From a checkpoint of a small audio frame classifier.
Training: 4400 steps, held-out accuracy 100%.
Rows from block 4 of a small audio frame classifier, named by matrix and row number. Rows with one number belong to one neuron. Each number is 200 + 40 x the weight over its row's rms, rounded and kept within 0 to 999. All counts start at 0. After the name is the row's rms in percent of the matrix's.
After each neuron's rows are labels from the 100 clips, of 14848, where the neuron reaches its highest value: "responds to" is what is common among them; "peak on" is the class under the peak. Only what is clearly more common there than usual is listed. The data: telephone keypad tones over noise or synthetic speech. In brackets: how many of the 100, against the usual share in percent.
# fc1: MLP up (model.blocks.4.mlp.fc1.weight, 512x256), inputs 0-85
# fc2: MLP down (model.blocks.4.mlp.fc2.weight, 256x512, transposed), outputs 0-85

fc1.314,022,246,184,193,188,160,175,172,168,240,227,197,218,256,267,177,171,119,260,215,201,234,205,117,222,195,133,160,132,197,239,229,270,167,185,226,261,194,183,161,138,233,263,202,201,238,266,186,171,178,193,203,199,225,180,193,187,226,218,199,257,168,133,142,231,212,199,229,205,260,256,178,240,147,222,207,226,161,218,198,139,217,122,228,166,230,248
fc2.314,027,182,242,221,123,282,186,210,194,207,200,205,204,84,120,222,167,246,151,188,229,159,200,203,172,168,209,204,284,224,142,245,136,217,179,182,159,202,180,183,268,172,135,218,218,206,179,192,234,244,184,197,218,180,242,199,184,196,214,202,197,240,221,217,201,200,208,115,181,229,130,220,172,187,139,201,205,220,192,140,249,187,284,177,179,224,148
responds to: key "1" (91 vs 26.6); first key: 1 (32 vs 6.3)
peak on: key "1" (88 vs 1.6)

fc1.11,066,289,183,156,178,179,204,190,209,220,200,171,230,301,144,191,204,219,134,162,157,169,136,252,254,159,229,233,232,219,121,162,218,187,194,220,130,227,125,233,240,186,142,222,223,252,230,173,168,151,182,260,180,218,135,204,185,170,151,302,187,168,213,196,236,149,91,216,218,193,163,233,155,190,186,151,186,181,193,169,261,166,248,157,245,171,208
fc2.11,065,166,229,191,241,224,151,214,137,211,173,263,146,154,201,223,207,173,178,280,272,205,171,204,142,279,163,128,196,183,290,220,199,171,146,202,242,204,239,142,223,224,260,174,207,148,168,221,254,248,195,200,209,129,195,183,200,179,291,126,240,200,157,161,199,235,278,227,154,214,235,152,227,204,250,253,205,288,173,226,174,243,96,252,183,197,205
responds to: key "#" (71 vs 27.2); number of keys: 8 (30 vs 11.2)
peak on: key "#" (61 vs 1.7); key "9" (36 vs 1.7)

fc1.128,057,191,139,168,120,202,185,136,205,251,248,208,260,198,182,184,237,190,201,249,122,210,220,246,280,264,177,182,250,222,176,182,156,221,257,231,237,237,185,262,212,146,170,171,174,168,229,222,235,177,148,201,152,206,225,254,171,187,203,220,178,254,219,262,185,139,86,202,217,263,146,255,172,248,227,172,295,289,212,267,222,159,215,200,181,205,196
fc2.128,075,196,234,178,267,207,166,213,160,157,187,237,82,186,188,239,226,119,141,147,249,166,191,193,97,195,227,259,204,163,239,233,239,238,175,179,180,158,154,181,192,204,219,247,216,199,193,185,256,265,198,202,261,172,200,217,233,185,181,204,194,150,202,117,197,229,263,232,215,104,200,132,208,158,173,170,115,164,191,181,206,189,160,190,223,171,176
responds to: key "#" (74 vs 27.2); key "9" (56 vs 27.2)
peak on: key "#" (67 vs 1.7); key "9" (33 vs 1.7)

fc1.510,118,197,264,238,133,209,148,240,188,180,246,218,201,208,213,124,173,228,159,124,187,253,182,144,138,163,223,194,286,247,163,222,168,233,195,167,193,288,118,203,85,216,211,143,146,180,225,220,171,204,164,150,195,226,142,183,269,152,253,171,181,206,229,207,175,263,227,218,305,213,195,196,231,174,232,155,127,205,251,228,198,228,191,199,205,191,164
fc2.510,138,281,204,210,171,259,273,193,165,216,179,244,230,155,152,178,216,139,215,241,211,228,218,192,251,239,226,101,170,167,200,208,136,224,98,197,194,179,207,210,194,198,168,243,222,144,167,211,212,214,163,227,172,259,204,161,168,217,134,267,169,268,133,188,174,173,183,177,235,236,163,246,236,162,296,222,153,202,190,165,204,143,248,221,194,219,202
responds to: key "A" (90 vs 26.9); clipping (40 vs 7.6); number of keys: 8 (29 vs 11.2)
peak on: key "A" (88 vs 1.7)

fc1.16,151,112,233,248,250,151,206,180,202,181,188,143,231,213,193,180,165,224,234,189,254,194,200,240,150,161,206,293,218,216,135,190,209,242,208,183,171,196,228,200,222,159,187,210,145,185,250,188,211,149,182,208,238,238,184,235,178,303,202,147,194,199,221,272,199,200,198,182,243,192,211,242,193,203,278,147,254,102,189,184,181,237,216,230,159,96,206
fc2.16,166,182,207,156,192,200,228,160,210,137,219,187,125,170,187,219,220,116,240,219,185,195,219,192,245,236,229,30,209,210,247,204,185,214,252,211,221,128,183,265,175,225,218,172,228,156,123,186,175,141,280,231,256,191,185,200,201,129,227,193,156,213,138,194,221,146,204,226,234,209,191,222,196,243,319,233,194,249,229,198,188,183,187,251,226,209,219
responds to: key "*" (61 vs 26.1)
peak on: key "*" (58 vs 1.7)

fc1.196,152,194,179,162,216,195,171,187,198,179,197,214,298,215,252,227,185,211,215,214,266,220,268,225,252,229,212,248,160,195,199,169,206,183,211,259,173,214,268,173,145,228,213,180,173,201,234,151,169,201,127,183,195,233,170,156,250,312,203,308,183,175,225,158,176,254,234,136,178,179,240,211,199,203,120,154,158,176,222,237,251,119,176,293,177,144,251
fc2.196,109,146,253,179,212,236,142,223,233,207,132,246,121,255,207,123,220,139,190,157,213,212,148,207,138,185,262,241,201,92,235,230,228,251,190,166,182,235,248,184,216,144,234,153,174,217,195,209,181,130,190,227,193,237,194,144,233,132,179,236,203,251,155,225,191,282,150,228,218,205,113,196,164,115,162,212,176,207,189,168,267,193,170,177,186,174,224
responds to: key "#" (83 vs 27.2); mains hum (51 vs 17.3)
peak on: key "#" (80 vs 1.7)

fc1.325,052,189,233,239,172,162,244,178,178,195,218,227,121,191,295,147,246,197,213,167,227,257,240,148,114,155,217,201,217,221,237,182,231,274,190,226,190,212,198,208,166,239,234,169,178,236,210,203,160,194,196,192,162,185,205,203,140,187,235,240,180,161,224,225,198,181,153,162,232,195,218,184,194,214,186,199,240,195,213,298,180,198,166,185,173,335,244
fc2.325,048,201,204,130,191,176,147,201,189,244,215,163,252,175,174,250,154,192,214,190,174,205,227,166,265,220,176,229,205,164,164,223,134,71,252,125,222,236,196,172,239,230,170,246,211,184,244,179,248,253,193,193,227,224,169,211,219,215,181,206,159,191,197,180,186,260,279,207,214,239,149,240,249,180,240,211,145,176,166,109,210,158,258,236,183,135,93
responds to: key "A" (75 vs 26.9)
peak on: key "A" (69 vs 1.7)

fc1.297,107,168,210,187,228,140,209,193,190,200,215,263,194,231,178,181,178,178,217,199,228,264,210,236,206,192,226,324,44,216,194,243,236,227,228,165,170,273,254,126,213,187,223,209,213,126,240,219,209,162,202,240,118,213,214,203,201,209,180,236,225,134,215,214,224,224,197,180,142,214,187,144,172,202,204,138,244,168,166,225,179,236,188,192,248,221,215
fc2.297,111,299,179,232,162,221,285,189,185,233,197,187,178,220,161,225,242,234,232,220,155,188,167,184,148,164,153,158,272,251,209,152,179,217,218,274,204,185,178,161,134,229,172,201,279,164,162,232,267,163,267,243,166,189,189,236,206,165,166,191,226,225,159,147,193,166,188,214,187,227,204,148,193,244,252,238,173,225,235,198,198,190,216,197,206,270,200
responds to: key "0" (74 vs 27.3); number of keys: 9 (36 vs 11.6)
peak on: key "0" (63 vs 1.7)

fc1.304,049,145,213,177,152,183,158,181,197,227,204,242,295,253,182,202,248,231,193,207,180,244,152,187,216,166,223,233,245,169,162,127,144,235,197,233,225,246,215,194,208,246,149,173,242,236,209,209,207,181,131,234,212,168,140,239,195,126,137,200,184,151,164,242,185,164,207,168,228,227,205,245,163,200,280,258,213,189,281,275,268,181,243,168,170,155,206
fc2.304,060,255,201,169,257,242,190,199,212,193,207,258,87,199,251,196,181,176,217,229,244,143,270,207,190,274,190,211,143,135,285,260,238,160,212,160,163,209,145,209,226,201,311,229,174,196,212,152,213,183,237,179,213,249,209,144,235,246,209,220,259,261,199,158,172,231,191,259,230,162,206,138,161,210,174,129,205,253,149,144,148,164,179,208,197,246,208
responds to: key "#" (73 vs 27.2)
peak on: key "#" (58 vs 1.7)

fc1.31,055,196,168,204,190,193,192,208,158,224,148,243,182,241,130,147,263,225,257,168,204,193,185,222,241,197,213,247,146,156,150,170,165,200,264,203,250,198,238,270,261,213,184,181,240,193,199,255,186,210,176,250,298,166,149,258,179,179,198,275,168,127,160,155,180,149,233,203,270,201,283,122,217,158,199,225,186,144,213,227,212,132,207,123,158,149,213
fc2.31,074,219,245,232,179,218,227,193,218,224,248,174,201,143,295,216,153,199,153,249,193,241,176,153,190,205,126,141,241,177,237,237,196,218,144,142,113,258,170,155,151,196,225,178,191,237,253,102,231,179,185,180,140,230,205,196,200,190,181,160,220,262,220,236,202,217,176,226,203,185,163,227,172,215,200,199,199,275,190,166,150,218,173,212,234,247,213
responds to: key "9" (71 vs 27.2); mains hum (53 vs 17.3); last key: 9 (27 vs 6.3)
peak on: key "9" (62 vs 1.7)

fc1.207,093,156,216,192,177,112,182,130,207,206,204,176,227,157,196,260,234,186,178,235,134,247,148,182,255,229,180,191,154,259,242,180,226,224,224,244,265,253,240,274,200,213,203,225,201,244,200,134,227,158,149,214,202,190,199,212,236,191,198,265,126,261,211,247,237,179,212,165,190,222,203,249,186,186,189,197,196,229,208,230,230,166,175,242,241,238,192
fc2.207,089,239,202,184,220,277,135,224,176,179,180,249,194,241,207,213,198,201,214,173,246,74,162,226,86,195,226,228,223,158,218,245,188,192,198,177,192,208,185,120,185,153,227,222,228,141,229,184,211,262,222,203,214,246,151,139,209,218,229,165,258,160,200,153,171,199,236,211,157,183,166,163,186,216,192,159,173,251,160,103,236,190,179,191,157,161,213
responds to: key "#" (56 vs 27.2); number of keys: 9 (45 vs 11.6)
peak on: key "#" (44 vs 1.7)

fc1.206,122,159,189,215,210,159,204,225,196,241,194,213,193,191,230,188,195,199,162,119,201,154,257,133,212,252,294,241,221,183,200,158,240,184,264,173,186,238,178,229,216,232,205,180,137,207,185,199,191,216,184,206,291,168,146,177,163,171,202,214,222,222,244,209,219,261,218,242,179,201,186,241,197,168,150,180,107,182,248,192,224,205,228,183,181,195,169
fc2.206,129,259,199,187,116,268,188,188,207,201,221,158,104,177,124,182,216,213,219,225,135,249,169,251,182,265,205,136,253,250,218,203,117,174,134,239,155,169,173,198,178,232,215,195,265,184,224,256,159,202,245,177,133,204,190,167,249,187,209,224,213,239,125,203,187,120,179,206,250,198,161,183,238,284,293,187,285,217,153,203,199,134,210,237,242,169,235
responds to: key "A" (83 vs 26.9)
peak on: key "A" (81 vs 1.7)

fc1.244,030,188,250,262,213,176,202,174,171,134,179,228,204,188,322,139,235,205,236,192,154,193,183,121,139,202,173,185,208,218,183,189,150,271,235,215,190,122,156,162,199,255,256,178,162,222,222,168,216,142,239,222,158,190,212,208,214,248,220,194,252,221,215,210,185,248,200,176,168,181,153,215,189,199,176,186,218,240,250,227,187,164,239,217,220,293,180
fc2.244,046,208,149,136,196,214,168,189,200,237,171,159,210,169,152,271,169,180,200,234,244,196,229,212,187,176,261,261,193,156,200,216,225,129,237,157,264,252,216,221,208,217,184,236,191,220,237,241,182,294,142,168,270,256,178,171,141,176,165,287,154,198,186,209,185,206,248,181,229,218,189,156,214,229,215,167,166,176,138,149,249,235,187,191,210,125,182
responds to: key "2" (69 vs 25.9); thin (high-pass) (31 vs 12.5)
peak on: key "2" (64 vs 1.6)

fc1.48,131,217,221,196,183,209,219,226,227,179,226,203,235,210,234,189,170,194,145,186,203,114,214,108,198,197,185,187,242,194,194,202,266,195,251,165,190,233,164,247,216,231,193,171,120,216,246,198,166,170,204,204,243,182,170,180,188,191,228,201,165,256,286,185,180,290,168,240,210,192,223,220,239,163,186,171,156,197,216,195,158,173,190,209,143,180,134
fc2.48,130,251,240,175,164,274,131,188,212,234,202,150,90,180,171,219,227,256,183,183,188,257,181,217,222,236,246,136,271,256,170,161,99,173,159,306,142,178,176,179,202,231,188,157,246,215,203,204,205,241,206,188,87,219,249,155,249,159,191,240,239,233,150,184,207,105,244,209,270,208,147,224,286,173,284,203,187,210,164,201,176,168,187,229,227,197,228
responds to: key "A" (89 vs 26.9); number of keys: 9 (29 vs 11.6); number of keys: 8 (27 vs 11.2)
peak on: key "A" (82 vs 1.7)

fc1.460,056,185,254,230,165,202,235,162,189,178,205,170,137,219,277,159,262,196,187,171,155,249,224,213,154,181,248,198,202,202,244,183,212,270,140,233,190,204,175,268,168,243,231,207,146,255,164,207,195,163,216,162,160,214,151,143,142,176,232,231,202,166,199,247,192,232,167,174,266,120,183,238,225,194,217,136,209,164,233,252,186,197,117,207,166,275,226
fc2.460,062,221,212,153,196,163,136,222,176,308,249,180,181,129,165,265,141,226,218,224,218,207,231,179,264,240,177,168,163,120,138,214,133,91,247,146,232,200,213,114,229,185,167,178,232,171,261,214,195,236,182,181,218,240,233,253,197,282,197,219,183,162,194,166,192,196,265,244,141,308,215,152,261,187,167,246,172,198,204,151,203,149,272,253,175,158,134
responds to: reverberation (73 vs 25.4); key "8" (56 vs 26.7); key "C" (53 vs 26.5); number of keys: 9 (37 vs 11.6)
peak on: key "A" (30 vs 1.7)

fc1.184,056,164,244,206,192,209,221,171,212,195,192,236,337,277,201,209,249,127,247,246,188,231,259,164,236,215,211,291,209,187,168,138,187,222,182,135,272,243,176,169,202,226,180,215,213,274,246,201,232,187,167,228,207,197,144,187,178,136,105,221,140,162,223,203,195,102,228,227,229,189,225,222,152,165,231,218,244,224,232,194,190,161,215,211,151,248,164
fc2.184,073,208,226,190,228,210,169,238,219,188,209,263,92,148,219,146,203,270,151,175,305,154,197,212,216,160,183,142,265,184,207,294,231,181,257,255,85,227,185,180,202,173,242,172,222,151,162,157,213,208,213,205,269,191,206,192,236,203,281,178,265,249,223,199,173,280,183,191,143,195,158,145,213,225,203,119,111,183,150,242,195,183,173,202,219,259,192
responds to: key "0" (79 vs 27.3); mains hum (52 vs 17.3); first key: 0 (30 vs 6.3)
peak on: key "0" (69 vs 1.7)

fc1.426,174,233,125,237,233,179,243,177,294,302,245,125,208,260,183,267,147,211,217,188,147,193,143,221,135,155,173,211,236,242,154,210,169,118,169,180,183,114,192,225,215,209,266,206,194,97,267,258,200,204,205,207,115,192,159,123,179,185,185,235,277,234,199,231,208,168,239,203,196,268,167,153,196,174,246,132,162,201,178,250,279,207,175,180,148,180,209
fc2.426,229,131,219,211,196,212,163,232,183,172,183,188,132,157,173,157,174,314,126,211,263,181,205,196,216,254,208,193,167,93,285,137,161,274,247,203,205,229,281,177,118,188,183,227,235,306,247,215,228,200,126,195,240,234,232,229,138,177,186,195,148,202,210,130,143,161,148,152,139,226,194,216,158,105,207,266,148,203,209,237,204,184,271,205,228,178,229
responds to: key "5" (69 vs 27)
peak on: key "5" (63 vs 1.7)

fc1.181,129,200,266,244,175,173,216,166,175,290,126,177,155,162,158,169,242,248,195,219,186,245,241,203,206,166,214,224,207,205,187,219,175,204,163,157,169,218,181,253,249,207,226,162,201,203,163,201,232,189,174,150,183,204,94,201,204,228,127,253,160,187,141,173,205,253,200,159,198,174,190,148,200,235,185,181,215,248,173,264,152,235,131,193,188,172,209
fc2.181,119,218,144,193,152,218,188,207,191,215,258,262,200,141,218,227,190,250,101,246,240,148,173,185,219,217,190,124,199,197,169,201,179,158,174,233,134,176,274,210,196,159,187,180,277,95,175,189,214,191,190,185,119,209,214,188,196,211,296,177,241,127,122,192,240,223,219,221,216,248,258,243,264,232,183,191,222,200,202,173,163,191,194,210,140,161,141
responds to: key "5" (68 vs 27); number of keys: 9 (31 vs 11.6); clipping (26 vs 7.6)
peak on: key "5" (64 vs 1.7); key "6" (27 vs 1.7)

fc1.253,126,150,217,210,165,208,205,212,214,190,212,203,185,267,244,228,173,245,160,206,258,155,243,114,191,179,179,252,234,172,145,197,242,229,200,177,249,219,212,216,290,177,247,208,269,203,241,159,180,217,136,247,195,146,197,181,280,175,248,143,179,134,181,251,186,195,196,186,150,247,253,242,169,252,164,154,156,271,219,232,243,218,209,188,194,190,203
fc2.253,124,245,208,166,199,248,160,224,209,231,180,234,184,159,153,186,185,172,181,228,222,195,221,187,184,238,204,179,222,185,130,154,91,200,200,176,178,177,181,181,150,182,205,149,183,148,187,266,183,261,215,189,198,240,187,255,142,201,166,302,263,217,186,175,248,158,225,179,256,180,145,177,156,113,205,228,209,274,248,157,170,173,150,229,258,196,81
responds to: key "A" (73 vs 26.9)
peak on: key "A" (70 vs 1.7)

fc1.316,037,250,193,239,180,159,185,195,163,161,163,199,221,197,208,140,174,132,226,149,132,203,181,184,220,221,82,234,229,212,142,211,147,187,210,164,147,184,175,151,262,175,173,166,200,193,310,226,180,211,180,159,223,229,205,240,181,212,186,176,174,167,243,191,224,178,177,186,170,245,160,274,218,211,247,164,227,229,206,201,166,187,207,178,201,211,215
fc2.316,045,129,215,158,203,217,189,211,203,225,219,181,187,173,205,239,210,257,194,218,231,190,215,159,174,185,321,188,196,144,206,193,291,249,244,256,267,229,248,250,157,198,186,245,223,173,118,226,225,218,215,233,213,138,162,163,235,136,222,228,199,199,166,160,140,211,192,176,246,174,214,196,189,150,150,205,152,202,185,177,237,190,214,235,218,168,166
responds to: key "0" (62 vs 27.3); mains hum (60 vs 17.3)
peak on: key "0" (55 vs 1.7); key "8" (29 vs 1.7)

fc1.110,029,176,157,250,172,216,203,264,131,166,168,242,208,242,207,206,252,220,179,211,183,220,218,201,225,190,167,222,185,178,162,203,230,167,168,225,233,232,166,175,270,174,113,120,173,222,270,270,212,194,115,190,226,120,214,190,168,264,133,219,207,245,131,254,221,151,280,200,177,193,172,197,270,166,254,213,250,174,222,192,213,223,246,237,182,277,221
fc2.110,045,235,266,185,229,204,173,149,234,227,198,187,130,157,189,173,160,171,241,216,191,165,162,190,195,213,225,207,230,211,224,183,128,205,269,182,145,233,236,187,139,222,302,245,230,206,110,178,200,213,223,226,238,237,186,210,201,113,232,222,180,158,224,167,122,174,98,214,206,207,258,181,120,227,146,193,196,219,195,209,202,171,231,155,226,174,165
responds to: key "#" (62 vs 27.2)
peak on: key "#" (52 vs 1.7)

fc1.192,037,173,269,213,140,226,205,172,231,180,220,199,208,233,144,253,238,227,150,220,250,181,142,206,214,166,236,179,196,244,190,170,211,248,143,190,221,188,220,135,149,183,234,213,185,272,203,142,252,191,208,108,205,226,231,213,172,94,216,160,192,181,210,224,237,183,108,182,230,180,133,256,213,200,248,196,114,265,215,200,284,285,136,153,265,192,173
fc2.192,038,254,120,161,247,246,160,200,157,245,203,296,199,180,232,143,204,176,224,196,190,169,189,232,172,269,216,203,226,143,222,207,247,173,227,210,201,147,167,196,259,217,166,215,173,138,176,267,119,215,191,231,238,196,219,161,246,301,222,192,222,188,170,186,170,216,243,215,205,182,220,176,203,172,139,187,301,155,188,232,139,129,234,220,139,165,237
responds to: key "7" (65 vs 26.6); number of keys: 8 (29 vs 11.2)
peak on: key "7" (56 vs 1.7); key "*" (29 vs 1.7)

fc1.230,109,216,217,189,108,215,222,187,163,167,194,168,177,218,159,167,262,247,223,123,96,201,185,215,214,215,202,161,160,154,281,201,279,269,209,236,183,220,278,258,127,225,193,169,146,188,193,164,225,131,184,246,164,227,174,245,213,215,167,272,179,219,236,206,255,216,190,163,193,114,118,298,256,260,228,151,186,206,173,251,178,221,167,202,168,232,227
fc2.230,092,245,210,170,233,193,207,187,152,199,232,259,123,127,241,202,208,177,141,245,222,171,215,235,196,214,143,126,233,217,149,177,112,175,208,212,225,141,153,57,145,207,226,225,246,221,204,172,226,268,235,201,191,245,250,172,200,243,292,141,152,182,208,182,169,206,214,229,170,221,251,221,179,149,127,288,149,189,257,171,189,177,169,181,212,194,153
responds to: reverberation (100 vs 25.4)
peak on: key "B" (30 vs 1.7); key "6" (27 vs 1.7)

fc1.305,107,258,229,238,227,175,192,125,201,176,136,180,205,211,185,208,183,261,225,176,153,212,180,247,233,210,220,256,97,167,211,177,225,193,169,227,189,235,209,133,182,161,144,184,175,179,154,233,231,233,172,211,224,198,225,182,192,203,153,269,254,166,230,241,168,257,150,170,204,218,173,206,187,195,149,161,192,171,180,237,144,211,55,200,203,204,287
fc2.305,098,213,219,178,175,136,194,230,239,239,170,255,220,221,202,246,171,194,216,227,219,219,219,188,152,153,215,135,229,253,186,174,170,189,224,180,286,145,132,214,175,231,230,178,249,160,149,221,184,205,212,175,254,165,194,166,198,224,270,129,147,174,196,172,262,193,201,219,151,208,211,220,223,259,206,239,209,269,280,190,211,206,309,182,249,234,170
responds to: key "2" (64 vs 25.9); key "D" (57 vs 26.8); number of keys: 9 (37 vs 11.6); number of keys: 8 (30 vs 11.2)
peak on: key "2" (37 vs 1.6)

fc1.156,098,217,162,265,136,182,218,283,176,219,210,175,208,305,262,180,150,199,171,195,166,174,187,146,265,161,246,271,219,219,158,169,247,201,231,246,270,282,167,228,247,248,228,211,194,193,236,184,210,197,135,209,194,234,174,196,232,149,179,129,183,147,198,231,189,211,206,224,183,221,233,215,184,225,226,170,277,218,253,184,169,249,189,210,209,175,165
fc2.156,101,255,272,144,185,243,169,219,169,201,145,332,197,124,156,205,238,136,167,186,198,258,235,182,163,201,248,137,221,226,164,212,108,220,164,184,116,203,202,210,144,158,238,198,174,175,210,235,262,200,182,142,169,237,160,206,216,214,155,242,244,181,225,198,213,172,169,197,254,223,130,148,242,192,173,234,139,270,202,192,184,176,221,234,240,221,144
responds to: key "A" (85 vs 26.9); mains hum (39 vs 17.3); last key: A (26 vs 6.4)
peak on: key "A" (85 vs 1.7)

fc1.143,045,188,188,198,155,188,209,241,216,143,193,229,222,198,235,225,183,118,196,190,184,228,202,226,169,296,212,166,204,205,235,160,128,216,160,226,211,235,242,185,172,223,203,240,185,235,243,211,146,237,209,277,210,157,208,197,174,129,252,251,201,173,144,183,216,182,238,245,281,233,232,274,254,242,215,229,205,236,226,236,150,129,274,237,178,154,142
fc2.143,068,212,262,202,217,248,172,183,147,216,203,143,153,168,175,196,254,311,203,173,170,181,243,188,243,125,193,247,205,201,179,213,243,196,236,216,195,148,159,215,247,181,167,155,217,149,210,161,263,197,208,128,188,233,198,211,203,216,142,148,138,193,235,208,179,259,185,147,160,156,157,153,161,165,220,148,188,170,156,156,268,229,166,194,228,196,250
responds to: key "0" (76 vs 27.3)
peak on: key "0" (70 vs 1.7)

fc1.427,055,225,218,195,228,197,215,222,247,286,195,172,95,249,141,164,157,190,188,137,251,210,140,274,249,221,215,194,198,182,180,185,223,199,197,216,166,229,128,302,190,211,121,235,189,203,156,161,164,177,198,276,173,237,119,183,187,186,189,268,206,224,169,180,226,195,153,243,170,197,180,181,196,184,155,240,231,226,139,160,291,208,246,197,182,179,201
fc2.427,046,191,166,197,182,189,191,189,140,199,209,197,277,176,207,252,220,164,141,296,193,150,204,173,187,220,162,200,250,185,218,232,164,154,122,202,191,173,241,141,214,179,251,184,232,126,245,239,257,192,198,168,277,119,203,248,242,154,270,138,226,139,176,222,188,181,176,178,211,199,227,176,221,214,266,188,242,247,229,239,103,243,114,163,216,169,220
responds to: key "9" (72 vs 27.2); key "6" (54 vs 26.7); first key: 9 (28 vs 6.4)
peak on: key "9" (71 vs 1.7); key "6" (29 vs 1.7)

fc1.211,054,221,147,219,195,221,190,202,262,212,151,172,194,209,226,174,200,214,194,186,185,165,207,214,188,178,165,204,132,208,186,201,175,192,215,239,210,176,211,108,116,224,232,229,175,252,183,200,204,143,249,147,170,203,287,221,143,152,201,185,221,203,213,238,275,264,262,253,180,135,213,235,219,239,244,191,158,210,159,195,168,275,177,300,273,144,203
fc2.211,060,215,211,185,174,235,183,210,153,209,270,237,186,183,181,195,228,215,190,247,229,269,110,205,180,215,203,136,307,192,192,211,226,160,198,183,175,214,164,227,282,201,172,131,235,187,149,207,152,256,156,209,250,192,156,212,246,263,202,194,137,178,187,157,139,141,141,198,180,273,133,122,197,144,141,244,234,194,207,217,208,118,196,160,156,256,142
responds to: key "*" (81 vs 26.1)
peak on: key "*" (78 vs 1.7)

fc1.272,116,155,214,163,241,191,228,174,273,179,210,106,238,246,174,157,197,253,232,214,280,220,187,213,180,173,207,295,181,198,169,239,201,198,191,171,146,210,266,224,212,204,222,212,168,226,217,179,181,202,188,187,169,186,257,240,150,259,206,167,218,235,229,256,236,202,183,163,220,182,191,264,234,207,287,154,271,125,174,185,163,258,169,232,177,112,226
fc2.272,125,221,233,167,179,206,236,229,190,158,214,198,124,167,219,175,235,128,202,265,138,190,154,187,240,192,185,43,187,223,246,215,199,214,235,181,213,167,153,239,173,246,227,161,213,164,117,197,216,152,242,220,231,188,149,206,201,174,209,163,152,225,123,183,179,116,173,203,228,197,180,184,188,251,259,235,219,222,252,240,190,172,175,219,250,203,183
responds to: key "*" (81 vs 26.1); key "9" (55 vs 27.2)
peak on: key "*" (81 vs 1.7)

fc1.342,031,188,156,258,170,222,165,150,203,228,223,203,191,188,220,157,250,181,164,205,209,229,266,196,199,255,254,198,175,221,138,281,187,211,203,245,166,177,119,227,261,165,211,168,124,138,307,280,190,181,118,201,201,189,235,216,121,211,184,256,239,211,180,183,197,166,192,219,312,192,108,200,201,202,233,205,205,132,244,177,258,157,220,192,150,201,161
fc2.342,028,183,217,151,236,201,215,237,182,215,140,260,170,178,198,213,177,201,195,186,165,168,121,221,207,159,128,211,252,195,198,160,238,153,214,139,204,198,234,150,136,212,172,235,267,223,137,148,264,219,268,197,251,215,196,204,246,189,166,187,174,155,211,196,154,249,201,181,151,191,253,237,206,208,205,222,230,285,124,180,171,176,165,180,245,203,146
responds to: key "9" (79 vs 27.2)
peak on: key "9" (70 vs 1.7)

fc1.217,053,114,234,235,153,222,190,184,268,256,144,239,226,242,160,255,160,241,173,213,236,210,172,203,224,174,208,211,151,194,255,198,206,233,226,203,251,231,175,169,207,244,179,181,240,235,204,201,204,188,130,213,116,216,234,214,193,76,217,165,217,145,230,204,179,197,157,188,258,226,295,195,161,225,272,231,170,236,263,296,191,289,167,146,183,139,179
fc2.217,044,245,150,165,231,228,170,172,226,166,233,255,239,136,265,129,248,157,215,209,189,188,260,197,168,235,225,198,222,161,231,201,229,192,154,208,92,191,222,250,221,178,204,202,235,210,196,146,192,232,287,191,280,181,191,149,215,273,157,180,237,253,172,171,264,227,247,250,184,153,107,185,224,181,168,147,271,196,135,135,245,91,207,255,195,297,276
responds to: key "7" (64 vs 26.6); muffled (low-pass) (32 vs 11.9)
peak on: key "7" (53 vs 1.7); key "*" (30 vs 1.7)

fc1.322,155,177,246,180,139,164,216,204,107,135,220,153,217,206,203,184,224,360,188,253,164,146,206,228,284,173,213,156,189,259,257,224,237,225,291,234,168,212,203,220,177,274,291,219,115,182,146,233,215,192,175,185,216,184,182,228,226,201,225,191,93,207,208,222,260,200,154,176,222,245,189,269,193,223,198,230,255,255,147,195,232,185,182,241,159,257,235
fc2.322,145,219,200,216,276,277,214,211,196,113,152,155,150,134,159,257,183,96,174,198,196,226,191,237,151,215,208,172,171,223,206,160,178,118,122,202,175,207,255,150,137,147,206,208,220,256,237,182,180,179,198,195,214,254,174,165,196,232,227,246,187,206,170,165,159,222,221,252,96,244,219,176,242,171,242,217,169,170,237,201,145,207,187,184,157,158,243
responds to: reverberation (100 vs 25.4)
peak on: key "A" (31 vs 1.7); key "D" (25 vs 1.7)

fc1.287,099,276,162,184,240,153,241,166,206,168,236,173,227,249,180,179,181,169,239,248,204,281,188,224,185,231,149,324,104,171,247,186,213,195,162,110,187,200,246,217,190,156,209,176,182,212,211,185,175,174,207,204,123,181,150,184,147,191,215,201,222,137,126,254,228,224,190,165,187,179,230,165,175,211,258,161,203,206,185,249,202,237,216,261,159,165,239
fc2.287,089,194,209,178,128,202,192,233,178,240,199,206,156,237,172,257,196,210,145,196,181,206,192,175,182,151,213,137,189,248,192,245,213,251,200,285,187,195,202,164,164,220,224,199,262,181,147,187,240,194,251,221,141,270,222,236,186,217,192,183,220,238,230,177,189,154,107,176,221,196,243,238,164,239,203,224,248,147,226,196,144,170,236,186,230,276,163
responds to: key "1" (66 vs 26.6); number of keys: 9 (28 vs 11.6)
peak on: key "1" (61 vs 1.6)